config.yaml
model: "model that answers yes/no questions on an image's attributes"
dataset: "scattered letters and digits in many colours"
train_examples: 195000
image_size: 64
crop_scale_min: 1
horizontal_flip: false
translate: 0.12
questions_per_image: 8
encoder_arch: "wide_resnet"
encoder_norm: "batchnorm"
encoder_activation: "prelu"
encoder_depths: [1, 3, 3]
encoder_kernel_size: 3
encoder_stem: "single"
encoder_avg_pool_shortcut: false
encoder_widths: [96, 192, 384]
fusion: "prefix"
fusion_encoder_width: 192
fusion_encoder_layers: 10
fusion_encoder_norm: "layernorm"
fusion_encoder_norm_position: "post"
fusion_encoder_activation: "gelu_tanh"
fusion_encoder_mlp_ratio: 2
fusion_encoder_head_dim: 64
fusion_encoder_fused_qkv: true
fusion_encoder_bias: "qkv"
fusion_encoder_qk_norm: false
fusion_encoder_parallel_block: false
fusion_encoder_inner_norm: false
fusion_encoder_positions: "learned"
fusion_encoder_connector: "linear"
init: "torch_default"
residual_init: "zero_last"
optimizer: "soap"
beta2: 0.95
lr: 0.0036
beta1: 0.9
shampoo_beta: 0.95
eps: 1e-08
precondition_frequency: 50
max_precond_dim: 1536
one_sided: false
adamw_lr_other_params: 0.0017
grad_clip: 5.0
ema_decay: 0.995
magnitude_pruning: 0.5
steps: 3600
batch_size: 64
epochs: 1.2
lr_schedule: "linear"
final_lr_fraction: 0.05
warmup_steps: 180
weight_decay: 0.1
adamw_weight_decay_other_params: 0.05
Rows from block 2 of the image encoder of a small model that answers yes/no questions on an image's attributes, named by matrix and row number. Rows with one number belong to one channel. Each number is 128 + 32 x the weight over its row's rms, rounded and kept within 0 to 255. All counts start at 0. Numbers have three digits each. After the name is the row's rms in percent of the matrix's.
After each channel's rows are labels from the 100 images, of 14976, where the channel reaches its highest value: "patch colour" is the nearest of a few named colours to the mean colour under the peak; "top examples" is what is common among them. Only what is clearly more common there than usual is listed. The data: scattered letters and digits in many colours.
# convs0: first 3x3 conv (encoder.blocks.2.convs.0.weight, 192x192x3x3, each kernel summed), inputs 0-191
# convs1: second 3x3 conv (encoder.blocks.2.convs.1.weight, 192x192x3x3, transposed, each kernel summed), outputs 0-191

convs0.40 086:163077150146122132117136099161126097107106110118104069156137119144134115109148145115116233130144135127174129141130114118121175140130116065137087180128120069041159146099113124136140133120169159048102137121089061078125132120135093133168142167129123130079099083084182128146065114063108105150201098165130136114141130126101125123148136078155110118144118138121129156140110113132062104113122153099156136170089123145033127131059128112172147090110115097152114191131141128157140156093122168134138097131185114156126058124185084195161072158117160178186147135124115098133128053114169101173
convs1.40 092:133150136140127082128191069104146122088035168120120130075116130089128128128163127117064188113143139111084109141158198126083100137089077078071144068167175111166137118152119116097114131159146086083086077089164139099092087111115122130163184130121154077113105169107153135042137101128099120149132147113156129151100120102121164136114148091151163152128170179104118101166178146110116144113185107096154079126177119121101179110116138123157115142165180131102095079167087138133186133143160150134142157089043122107104135114170145200103121112128075081146141125135145130097125172210125102096
patch colour: cyan
top examples: teal

convs0.35 090:130132119091145122103155149083126067105113156174182121150146187178135071122135190081095153166149124119117097170145153117053138111102148089118122105167073189194117113136131106117145109094109131102177165082180128130131188138095159073118087158080121089103121161124129183133083100121067094175050069123099121140127130142095159102067111171101103112130116126102161092125151093098112091132145113149089107030184138086138161102141157151152144130134176120118165160174136174120081141177174150117087185084141134177096151166129125137120118145175146090148093092109107173121135092098125148118
convs1.35 091:118068081128141156137136148037131091198083133140139068120149113164156178160120135078095148086137122075143115135116090080121168110098086158113182077112116138083089181149125108082113166182135147150152149157090181121080118147151172128100168134111116127091121127127069115090096180130143177146126157105102151164162110131104162158143057090130186183146176133133087110117097125133173087091125101130069194134171160120120134154121133138109065079123108023103124108102132134119109083137126174193098097115129100094157137111063117142126139085148131112108080149149112074157150127159138145129
patch colour: red
top examples: red

convs0.17 084:150168128153087149137081130110157126144114069138149164185094216161120129139149100144190171103136176093164160143179138138130133096158134137088119131129194122132138216147123106153140149148137136073129129095136119160121130120126122143193135140162102075105178139157142171094127136179134149133119119106144175140132142201140136174150127102151127153080056126138143166176184171166136141123116110155082153054110116187066096107185140085127131150127172162111104119097140107062073160118127101102135109082107141098171101166125044099123080110112085108134115146129123073098068155176066127160
convs1.17 088:130123122164069070157132185145132075129194157129157113120112089122121112128126122130090135126199114181136149124182113070111118132187121112191120114188111134096112118121131137093141093111149088034154075132104095092075147129154086146105068092111169164087118174152100149107106110116104096092116121156115074123092079139122113164134151146184171085152157143098121168163111126128117115097131095192170041166101111118111105147134071115083148081062114150099158161072144165090170121114108141129148155116072176057193170135120116122155083172119156130155148103104114116091139098118128126167
patch colour: pink
top examples: red

convs0.95 099:130108197166050079126114178091178083119095141098143051116152164095071104116115090137111091140146151099146164110122188089136159134125098135175128148126105162110104069088106090120081137152145127159139111191096128120194153116180094123092140104107151180096140151175109187129083179173101137100110140133134134153082130197111152237153148138116177162131111109180101110146163123100113163085125087131139141135088141133071134144129114122117179180104118128152179116089149117215120150089091124126123080174147151158104130086139086125140157160124107169163125072144153092136148162136100095127
convs1.95 098:128137111145146111085122139105071088213116119161172124107105109109127177126142102119133136135131150129091128056145113164070170133121099119140125113142108128102137132113170128117137085072149171117113075075107120118122137144140125103105125149129126144146102079071069165177120146198100156102118094096124159115137110166145123096121086119177179155126108140137111161118120054134170142136226125198178123099158104104208170167119063154160100166067088116120134164126148120115042140183145124171112131117078113092093101093075112106112078060115146137113151141087113097058122106151173179147
patch colour: white
top examples: red

convs0.80 103:135169105109160098141119101089092161141158115149142203135126114121143117125127126123175165139128137185083138126109094098163070117162132097034129085089138165149145143210140119118136167183106136101133084139216145165137198133100142132141113137121153094129153171121094189124169140114124163198075110166065121183153128096127079117118144135155117118114113151192165148126114136111124143151137108111079135150105071109185158167149154155128098145135097148127180135174107167110154215131187126111063154148183135149182150135153134153222153157192128118101095103113081130158148139131111143138
convs1.80 095:130083123072116104109094131128070156123190144116161161125144122125134128184125118135082110136135101097145139105116166163128092164067116125157158089123052141108134114136172151108101183118066113129170128134150153054133146139184128143098130096130131113115069117043131116124125076101130127083188154069159112100137126146123134144000103041089097177110151128139096163235118108086130092097113137150135112161134108127096106167187153123119096131071151145158074143149121147115126105120162111127149141106109140124123138176145126137090106195066092108104134087136147111071076140130139109152
patch colour: green; cyan
top examples: teal; blue

convs0.191 092:154104133158139139129166154090097112154124120095069169094145144139126122132107151152133185150190165140146092145164074105139171105131138104104124157137142094102107097135072116092130146206132169113162142139145138205098134103122142101135100123121128112132161100098137099119124150100151160194126106125148126094155146147118107149182147040175095126115126188180130038097221114111131120150065144105136118122055182089064156121113118095092120133148059097146102181153128081139151115183058137134121092128094113144117142090171130192120133144134144054151193096159099181123134131078118156156
convs1.191 096:200133070167147100156131119182125127132173138113107114091103131109117115147108127140174144113130142096175122106160090098112129163189095078120137149101095151126134124167130099120127073158088166092108083075123189166110118122137107118126079044080122171066139202121129091127127121055121146136125112140087172123108168116113156115128128069123108083105065081118125132179122126204128157145032078110094128204139101148132198149111133104163148111102142151111180130157136115099160161183135164158151100076101136170112189131189125158109124134153118108150140108106101116122075079109102069134
patch colour: cyan
top examples: teal

convs0.128 097:091124134120117162120147110140130113103144107172150147141144126141151147117144126140144071149066197129160206135089109140146184170105185120130158179160104103094158113160135102113136168074149110104105127104204110162154157154165159125119198114174162065133092071114120102168102084075090184122118114180113144124102104168128165084057201103115171112141127134143136206069155169129155189101169184147145089150133093131111124158142144142168114186050109142128122126120147142123118075099077070084138097105115153108119156138170145133139069132145135084092109141146112136134132101183100164079
convs1.128 107:115179125145123148129132101070078115098224139126093139148136067131104124166117183143230132119136105172100144078145185146122031099163118141103135128096125146117131114113067108078074070154102131112153156123095145180060150097148143162161077124129179220191176131114164139116100145169112131125113134150099145123149139102148173124145140164180124156120088146134170088174106152158114131115141090114108073189127169149149137167147121082112125108162137102068112158111159138039116147155127127128100163116205142125144156174102111162137146094134132181117157139113110127119137100120086118130
patch colour: green
top examples: green

convs0.94 093:199171136132155089089148134103147092088202161159082124168051136093109150152143129133155098114158094144074129117167106141103048157171069113108108133152138116182124103163124134154126091177113149138138123150157096129069158120111177138134108159075140188116100169092131142149147150138156095135095108112170140143164071055119067109128076100190100115148149110137108087165166104101118154105177070093114114142140043158113133108123062143144149120112126134162092138149087168151123143173141216164141109111137197128088113119131053096159192137114124130109111094111123116129173137121168142149
convs1.94 090:115109149157116120169153099145142111165128107118122111198087108083137151159163103066077106060147126124098198135149063109163172076140164112148140158114108132149122160180101112122100121131142159139144177162080124106069210153154112091080145129100115086098088142167118115105087156137168119157181122187145070128099142143063172111119125166168100073137089126127185117065088173188120105170126172105140137144151134097091166134123120107141106120058110107179129144103142100102098150140102121100106113137073115092183158097180163096128071162165142103130113137125131177205059111121115110130
patch colour: blue
top examples: red; blue

convs0.57 103:128091135106150124083146121168167085152149150157107101155116127140166116145156148177145155183112194131131131087162117128110053109131131122134105136092162136127111142120104130059109160110097139120146145121091113138060114163149112128094141070132133178165163132128087112126091094080109120115118175134107083110075172154144099127054168109136097130099141076145138139152128133113109148105048101136147159122093168051104057118058089114150097140120128179105163039138155154165106132142131159155105154106104110120028125075137181135150120075090119073155020147153114172111157137125177128134
convs1.57 091:152112138114104141111109161168091119157123185098126103111124105086124141143097118126123134083124212116132111098124153119145100117099102111101115131158123093188125112056073129115157115166098146151111121118101089132116132084137127101164050146058118066074145128062124089104093211084111092122185106120119116050137111109145136100084136134097151068111133156094057137158128147122101056068106138093117134145087083118156116068124162123102122176098079164147087188194132082033113096102103080130132087138125109161100084129115090114104126132140105144157158095052104103127129130130158143126
patch colour: white
top examples: teal; purple

convs0.41 094:120151129197125141172083140043134084118099128131186118119118107110124148120120176119188184125117200186117141076111126118118127131139089126147117123136163143153133114118086119088138120075082125061115082138102130139086145127133083136104136158110084082108173136143123146085112097153110166088123059141109100151108138121145182123079094122146145130092199083104122129206028113149090145138185115141125129168137141127116175231092124112161128140131156188152142185182132173075160079091160160116177165164125175093151088108097191151096142129155126113138120121099097114119135143157143156121
convs1.41 098:173172100103088048101153110147126171126166105151097081077158199129158068082137139134135112128128124119166122156141107107121124133133157081128077175141065143027059133068122112102084151166083128131116122149109173160167137128167116088094142124177104146123119175124168141156107096140084092092129135124171114149144132084130082187157166137126176171132079156148145165130117152148135119179111123145128135168143170169061147154085108126126191096117134124136097113141198157118171145173089165190110085109116077105145112106166121084192185139140152101125143038138122125098147118132112132142
patch colour: red
top examples: red

convs0.119 087:155136106147106113186141093119149152158145178148151045131185144174119092134131134156107152133185140108146132122079169155165118107141104044109151118140146093124133128131143161156156158153156170129156049114210072160159164129147156131173141068130103064124147172134166108121172111157145141082119090113095167119119086099105177149156089098137015066124125120080072129115170107090128187128184115082122108172142115138136129151170128128139183135116140133088143128146124156086122121089125101142107133125103114129171146145118111204096128234102177153160142164131116110104104111117079128143
convs1.119 107:131167135159111194089085165074109089139126117177063153164149143129117206155097134149142182122117166165110076147139172094066113091136095144107127099116158147143145133045121110112154109124132148182165080088107141142093147096186123116177164151170122236116125137198131096097086160126098064077139129141118119112126109089086128192186120196146098140158186091148160108134171104101127150131099102175054129097175145134145128138177154136105111106121104062111119079127137155157152182123082142111129121115112099096094132143111144151143086137083114090107143136172124146128101121173119123159
patch colour: white; pink
top examples: red; black

convs0.10 088:141112129099122103133146057128073138159138185137203101101140115096134123126083128156155166162104137152153095166108128081100171066149131122132108102149114190135089162137161126163163126134148151091180168175123066173189133174126104154115117138124123085135074202131150117080144159175065160130101118125085078109117098124142086098121189088128209144091090194110147129146066137112119133164172153107141190070140116067128094123114149167148140114156185128087208087098110138108132213105110115183146128120144097129164134143062143175133112110144135167099086114131110127141147122134137111120
convs1.10 099:142102123172168134145122142075201165109138159169136118148135133165074070134157141165079190079127136154143143165161114099131151129103131132144119116135165141118117082185103082144161136189133156179134132127145134142161134182160072163216116173160112176084139102099131137111129138110097091095036090135131148166054095140152155149122150166124093125119182115105175071137189126143083163111143099159083123192158115184122108191115093119137131068104160124115124116080121125195134186102140159079111130112161111090112152112139103132143133100046159092119067161099168126143149114137118095115
patch colour: red
top examples: red

convs0.118 085:160111128122117191095130126153141101126133132128152076128093126181189171159120124123157092155135128085118159159149099134129108177118176083112097146122085124121141121138114140072080096126085049089097037075115131169092125152084129131148085118118131130105118121129118175100055160140092157142160221091098072091128128112126072137100133150159095115090092182127196170134168162131113092188087144102163085114177150147116108134068096174163116170107140121111165095144134144118143100102095116169115111151146159100116102074107067141137078151132151048122129168055150151167115083125141111092
convs1.118 094:075083137141108065077114144136123143098123166091111167073165148204069091145152136148172150132088113123120166145050159108106117142130148079098131187117157194117123141120086089169147138136122112092148141142175090100098145132131179141097112104199150099103129159164078154117129109149113053089065132080170112122076072129097083147197118191107162176134120134121108137088162093202095157089108125065123171145090093090122151148081111104139096145101092126114140115104143096148198139112104181095136145120164087099103118204132138113168143129145106112133116121130078134161136103152156107097
patch colour: cyan; green
top examples: teal

convs0.2 092:131099161141133072145108087114132126056094114091159107119173146095112134100203131109152148127092124131122091103130175151122166116118143094129112173147136167136116144075127100138137163115125134114148131136124146112165126130106060133147101143183162171103130128132135118145042199148148033132145110183188132099143114076136068145160124143159092101106082158125159133199130151158098119155106133078118130172069122128173091146184044140114176136165129140166148134098177108116153134075114125153169142157164133031152097160159077110103123134090138133120147099178123144203059113084151093151
convs1.2 094:100108118178135167141120110057146081063129140109151121141125166097096171137107098105119113145121196142085160077134178097090208095173127113110174079149084168177149135191181108151150108138159146106165183138165178190090148137096180165131125162083129110175125104160082116131094148160123118115147096127100118177112120127100121109178120126136144149138189152154149113107122060138196136163171124126118169133129113103115148080175162144151106173066077135052145127101140118117160130203144105185112113160070095124103136154105136108140145136127114123167062144099184163109153099151173160140
patch colour: pink
top examples: red

convs0.140 096:163185083106117086105148095131166179084120079106167145136110150185071158128172148092147100123148136168140155132117102131184139135170121165151160131145121139100140102151108161169136133121115165090159089149138104077079133054158045175098090117161109074149118153103121088144106078125118105123024148164114131100160097107123100111164122140112207134116164144066132153168104120130122095146117106164086092136159164142153185170163170107087127086107093193180056121090131135128121108068099104206148171147103137122080128109070177129131158098165136130137073122086136134121111140135116145138
convs1.140 096:125130111174100106137075106095098142135179124116109139073077118115153157123098101205129124138146112086084091120095115097103056142128125098130099133105071138117090104130103192118124090173062102169172073099155133116106115167114125102143153149183147139093152198119118083104164114058142095143112130108173123104114087119141128085096150145147078131111131136139177137098146146166115095124157110119107140159123102120043148091155128121179152160070159169131075148171148116122139171166185209111116165080177095159132187134143099160123050186181128103108103087117101091102110144134071118176
patch colour: green
top examples: teal

convs0.25 099:049101131170125146167168069133175128216033138061165132115180123152125097115155102159071127096078144093124162112078163104116102169167146110166064158127143128146101161121136128122134095114117123086098093110134159137069189097090138138040124074107100107086108131128134133114086089115125120085095089175128142142177138126111147097077098140150122085128134166094079087111075144185117171112111133091155152118104184104119125146050130122116167068129111149141125144137095146131113200124109151136110107075099144151105102150052137122130116063144119120135100147181172115104139149137142110112
convs1.25 096:171158122119069085113073131122108149069146112130093151164160094103193144167062086106141062098137168174186155080130151166127142142147070146121157086135157132147143120115185129131124062058190147115075134126180134151169117070150097136080102092097148166115112129094082111087139126147120074161154127053158143098085116091157130138138144141151116110122143105105085086157145157115113124100063056162120105159133119155100119128141121148162126137108132164136072153115137165084180121102118094139064092139152148134080234116133101071122103114066140118133150107121082094115130137095120092145
patch colour: white
top examples: green

convs0.149 118:169082083081119126144119124070145198111202092151130188113089174129089143110128090108135077147140141126140110074101088105142126094111136145119086125132113086123095101079135111110101116090106139132096131154125148108019097130143113122145158152127163107121150003114064099176143153070164089158115184110172147101096134190138088063115181123124107124132125144093098123112119099180130123110090132158132142126135116145116115119098104123199122100114135127130092085128113109114143098080153136185180117108126077168161132105161128137103122084154090184069060131111139126093113134116081072068
convs1.149 110:101110180150183187119085153124111110129111202125085120189050128126117151107074136163158125211150179128083125140138149079094131137120170117092147134167151140131095180103117092164151165104121128171159037155131128165153097143112213146142151142086108150094165172148138149171106134073141088137107167079100085150126170125127105158095089074108141177161034152113150139086172104111102157127128127117081153120116145150156141062123152124127097139140175165121146095064154076142117125133118115129166105106094058179108152138133146124183147119141115184133073137124080127135124128099146121168
patch colour: red
top examples: red

convs0.181 086:155162103159080137136033105124075159121137071117165148068161157101162115075129160161102105124177144156161104125100104113144092140155175157145104153160051166090124097123149117090094110141143063108120152136178176120090124031118098118119056105144192130086092114122143082126080128106081128099136090148154111146103176092144134114121178127140110131127148112086148113123128119155087144144104105070133101115127155077083111118141082109109136057155082102155086126182172112113171171061104155139139119083105135144086126143134106080167137150143108178086119122120141100128083170138156073054
convs1.181 087:089128135143164098105085185107128142119087131164177136131132117161130105123163116138142134144111038114141089180103115173115108086150100156134149115117162129121141166116174119108097162131150095159139105113192072072111135112150179127146115223170168047058113096113128108091131132147127048075133121106070161122120088146099150148104075229184126166127105108067101100091204138115117142129138097169094143102166168121106088162144141115124128138105179154134133123064137154140140143106112139060127089118099138066089100148159115143115093120129138092116088104149052144124110166162094133128
patch colour: red
top examples: red

convs0.14 107:117122116123120137088058131124145161169122092185141148154134121120107087149075115129079109117071163146123100111103149143172112114090096067174103129090091079126175126102191154102154130105135121108097071087092128194167173092089071079086093131159136128128073140113105074050180110106069124142119123069132087128125076130155150128066153110153121110089116115075134072159107135086123135136105181117171114178203180161131124114057146124177143173138127148158080123159107125118156125065140094128099126143132187181168172154065160120090121125140131132107164118122075128149138128127137120087
convs1.14 116:124091159098163097136081111108123083120092143158147165090147167166113137160158139127157145113124080134124107080114117133100072122125100155126099123130147141116146106125123108086154183141120117066146112156113123189096145132145148168163149093182192166070093178043132108199163136201198113082082106120139132101087157149181139134061097112109126185089115082109083120125155096131122087087087111059081117119124115134129157123116088103163077050106126093050141095124133155170128154113152129119093129100154100095078139156097153100133123133170102108075102089173183113090144092103142181112
patch colour: cyan
top examples: teal

convs0.34 100:076129160081095122115109093063160131085136121151124126182138098144161122147100144037118153104037080103101128123105145127119160179151078154165132145082154097072152134164114132155075100086086134100160108152090133128141151075191103121131128092082129086173193115110082158151109185150111087137088154114147088108114082064130156166165129100121115163128127097134182061169136103100128132091099122122170144126126110136118153131138102087116118088134178065178126164098116095168123165168102128108131106129153109127097090105131079099189158163172158116152054122154120170132175087114152122059
convs1.34 099:079136136138107121151173112109092114167089134107148197149075153207134129092227149175098188134038157126128129096142125221111096119122154107125181075131096122119158153131152096141128136116133132086150131135115092118080143118155144143158136131122119092139150141093149097101143143116194150161129085116073095167112183166157114152070137141136108132108124157128143179149158166133108086158086142164092117122050158112141145119139131147116084130015072120118146157091160127130164104153133139138125156124074137123156056072162095078131091133112088103124051128085118106116138152182123116131
patch colour: white
top examples: blue

convs0.131 098:158085139135127169122152101143161096111128126095098135114123180142155115132131167142099137204121130108120045023161136161160119151121135115153062149117097069117148136149119196088094129146163161141104152133098136101109154125168164101074124118121093158129134156113123122097124203115100077147098138171138137158099141107157112104132132067119137107170098214195136122137109174178117116153118127122161119101097137083192125125123090083149082112072089169135106163160132107156114147128128179206154075199107122111083084104134173178164094146116146136088152099136118159098180135057072148110
convs1.131 097:115126151110197156068084134141159137095104106102122129084137094092136044190110153166070085151068129184139134094155130168107116124149138145119102131163142128080084130117115110119046138144145126132084126126134172115126171111153085138142073096165170193166194062105147126093106130180127148131094145137158063157108082111101098100139131164150148204081139176088139158164145118154121148128113146156122130125122136182072201120102149145169160107194182121116079128150142110186164093135142118132118164141141113118131100168136131119093159105169098113190156071154166119068106111069134112128
patch colour: white
top examples: teal

convs0.75 108:126138122069128128172067143096142130059116130129093069139121112153131205154104140088066034199103147078081129102085146113136090133115145134173113120114159114111181077118195111152116192103103116129082137171129148158138136134061093150078131117118088064142178139122104107147096097087120095033191126120148115129107104140083102158131121177184073110125178155093159135108116150133150145103137158136159111144132099165150139111158173118107118107102144161137133077159096117166121132037121157138151099123100105163080086143093161110100171065150116083125093126129168151144115135135128119095
convs1.75 101:128160126082152136125113168151176138143098113074082125104158107142123104112086148229135079118141139163115060077096149218046110164157118134179071140127151159143095116086121163145131116137156182128153104081126150141138117101111124101149116108124190126135146136067127113095161115177110118139149179163107126103108105180164057111107140117154153076107147055162107127152158108075106098097144105134138130123155127122154096089156106118164048135145167151091069110113116063153160140194126114084137192151166197155104120133160093121169131127167172127167128109088102110125087106155099115092
patch colour: white
top examples: teal; black; brown

convs0.127 114:113117102124042039156051122082136091139117142118178156077093130095165130108106100078114069145172142124157127127075121076136102164076133146101128134115175136143126105116097166094141146096157115108123113140069125105120146110150127142176112061149160096130086135166127046088066108157073112134106151195115103156149111124110139118108184136136104123140155119112127101107126145102086107141164155140138176133093098051070125136113101179085126071148090126121102121183128141054124080148102084130139120124088045112165121097147107170102126130124131120101084155040098122114120136094119072094
convs1.127 094:135124114182138118112124176152145138127136112182128102135053151147137127136152181053193173158084159117112189111119114113163116094120135082173148111110112154060092135120123117098083149171110110093090128065203098120113122062133111161128126124057091152157098050114169075140084093066070050137141115110204135163105149071053150138124144125111121074137110141131096157161197099137144181167151080112127102165107145133089110116108091090163123120120146109129113137122075165155105100131079183139124142121126085097110137145131098159117112130173139110112140122177123078152097086127146130153
patch colour: cyan
top examples: teal

convs0.124 109:151111075179119159137114090146112092105196137125107136163104185147117132072132127142195151075134159121150142143118141146141091146105084132094115128103124107164104130136139167089119179120170124078137227117105108211088105050097167139120037071129100136186113129143142108084165188102082115092137125184145101095126173105141095097146142152114157070050170121156128115135050130093159170071138125074150089132151112128124138129134069112104123133151131108126130142128111125084091144138116116152122074101085098140131128080105168121138206060138144077106142114154142149142139150150092151157
convs1.124 107:159170121039139134157131127104143074067159092167127105073101115149147150120104155179172110115146103132170167125106102139117118133179065149130141144125119136132129091097162132205157124058028136130109130062128085097146068096109136172093078111044121150149070124164149151133155111151143135130164080125122165124131103070151112149123069039084129057136145111153169117098003148068155138119148112154113142113132153133118146121149087153092133161101113156128149073171146102163099136139139128150150137113130140124153121099145105129144155160103152071144160160117123146127141141176139123097
patch colour: green; grey
top examples: green

convs0.15 097:154112119053112146099093065201090110136127177097136184191146108094122115151086159141076133119164155135142122066119095172113141114079101158121097139132097110174111084144139123107087117138142163136081124132152119071128150094102102099141123155088127126142118081138075052145112121136122127142118132165122112134164144138130137155107168123202178128107106117148046150127112185104096113197114161134169127196131071150148150071116106223127159099134175133099134132132090094135115143157127108107154162042076112133166120128110123080128139075105146094116150146140238089083143105149116141110
convs1.15 098:085141131134039143173084153160164190151139120149102159148156132095103111155135209106186141115125119094149066099109118147144205127153111156068152180119146108086110118097083146090135105161077149126140123107119200156107139179097136117124188093201157163138131107138124124136128095100078156167151200139125132142149102143174073166134150122146103108134056140159118132204129107130128129112130179144133128113131143107121110158146135124215167119139134095108156111134121106118065146166182118125138067073155141141164142133152115111159025088129143142160140098100137115127082136121117133218
patch colour: green; cyan
top examples: teal

convs0.117 104:101124141164151155137135136116148091153129189134202085119167209118108158145116140083149155077133140126130140134158148151112155098124096064118128160038168108081156128077107136066135127109112092066111139146071169155150127080092106141125142127150141093113151153144197091137086125082120134144155119175116065166095126127096147178142078163164159114099179136070179107156135170161113135126204128141125141148135142145057121136148082095112146088205159185127172120119189144140146117112150147110141164120129104083145057135150105096123165124173128076160087168204140113138131132135161150170
convs1.117 114:126198130195077134143121080150110144165091122107123125114130144085117158119167147146153111131126091165118145123107080120193122173096137103097118129146108112076087080090122082058088095094075123132129106133093130098138110109146118125105108089190127091086111147114164114150118061136118088132119159139072064072102113071169088156120187086157125110134079154127112113107114085173120088117066118109210094156098121167078111139082196139159198126099090175136109142145153142147145138159111148179105124143078123168116105112171110054136187154180100102136151081146107098057126133147138148109
patch colour: red
top examples: red

convs0.7 093:188135129158138123112138082189137100129175164123088116136119109150142181159076173087133108140112117136160117164094075242170080196124092128076136156126159184166110120081154087155077095076129118096128093123124108148093112124173172130145161146139130082139098119153134227059130109147129145162133115096109130137118157113166037167112133115182114102100082142145126074108117123073158144093142167111146155138197096086146093091116146143147124121073109157132116141124144124105142078163119117134151148156108180105164116102149138138113086174134111156118185163105100132135167109186093075085
convs1.7 095:133086165177129122113112152052106075095156102092176083173143107116140124097098133145135168116087114148086065158224128123128149087171084107135212094125124122126102112177113116122143108143145146143194109095105113173105134161178091125108165151120130155150122164122118186078102152065111169192115139133119089207120135147103087133110063130120120128150123100148149105060056101165115136196089113105122057152135130121163159131126120153123079140078145100149158108106140132087133167124123169134094072118117162117103149064152173166124139144109161169164103180141190136081168106130143119141
patch colour: red
top examples: red; purple

convs0.71 099:120155098118116104116093099118136118185103095175122152158116164139119089170160130086127092131088100117145110090089111167136159157115154143132137115125157114019112086131154104108164140141157120150099017129106098175144142153191135116161118131140112096075163115129127144151087150165053133129092138095136099090153113112132114117120127158137099164093188156085080151131162104078107112128137128101167157107067136098114198104144107161150135168073143117134148092120102128137130143153085103136105122116063131100083080144163089128239119086189121132159094160072148130092038147172151156084
convs1.71 103:098176135148129063066063118126190130112043227106168067104107139121170063133160136125129098062092156111090091152149116157159158168082120106147144145095129077100139174179151164130089115135112017094093141136136128164188120123123106134146124104190159107159167130124136168108132152121138147078106101124127088167108108177106140118132183118111119139093120102151171133149162224135132143132131107130128113146118159131128114127110092104205149132131118077145153119152115096140216101063157085103160129108105104093123078131126157134140082139130105084168096143107132125113110104160144123138
patch colour: cyan; blue
top examples: teal; blue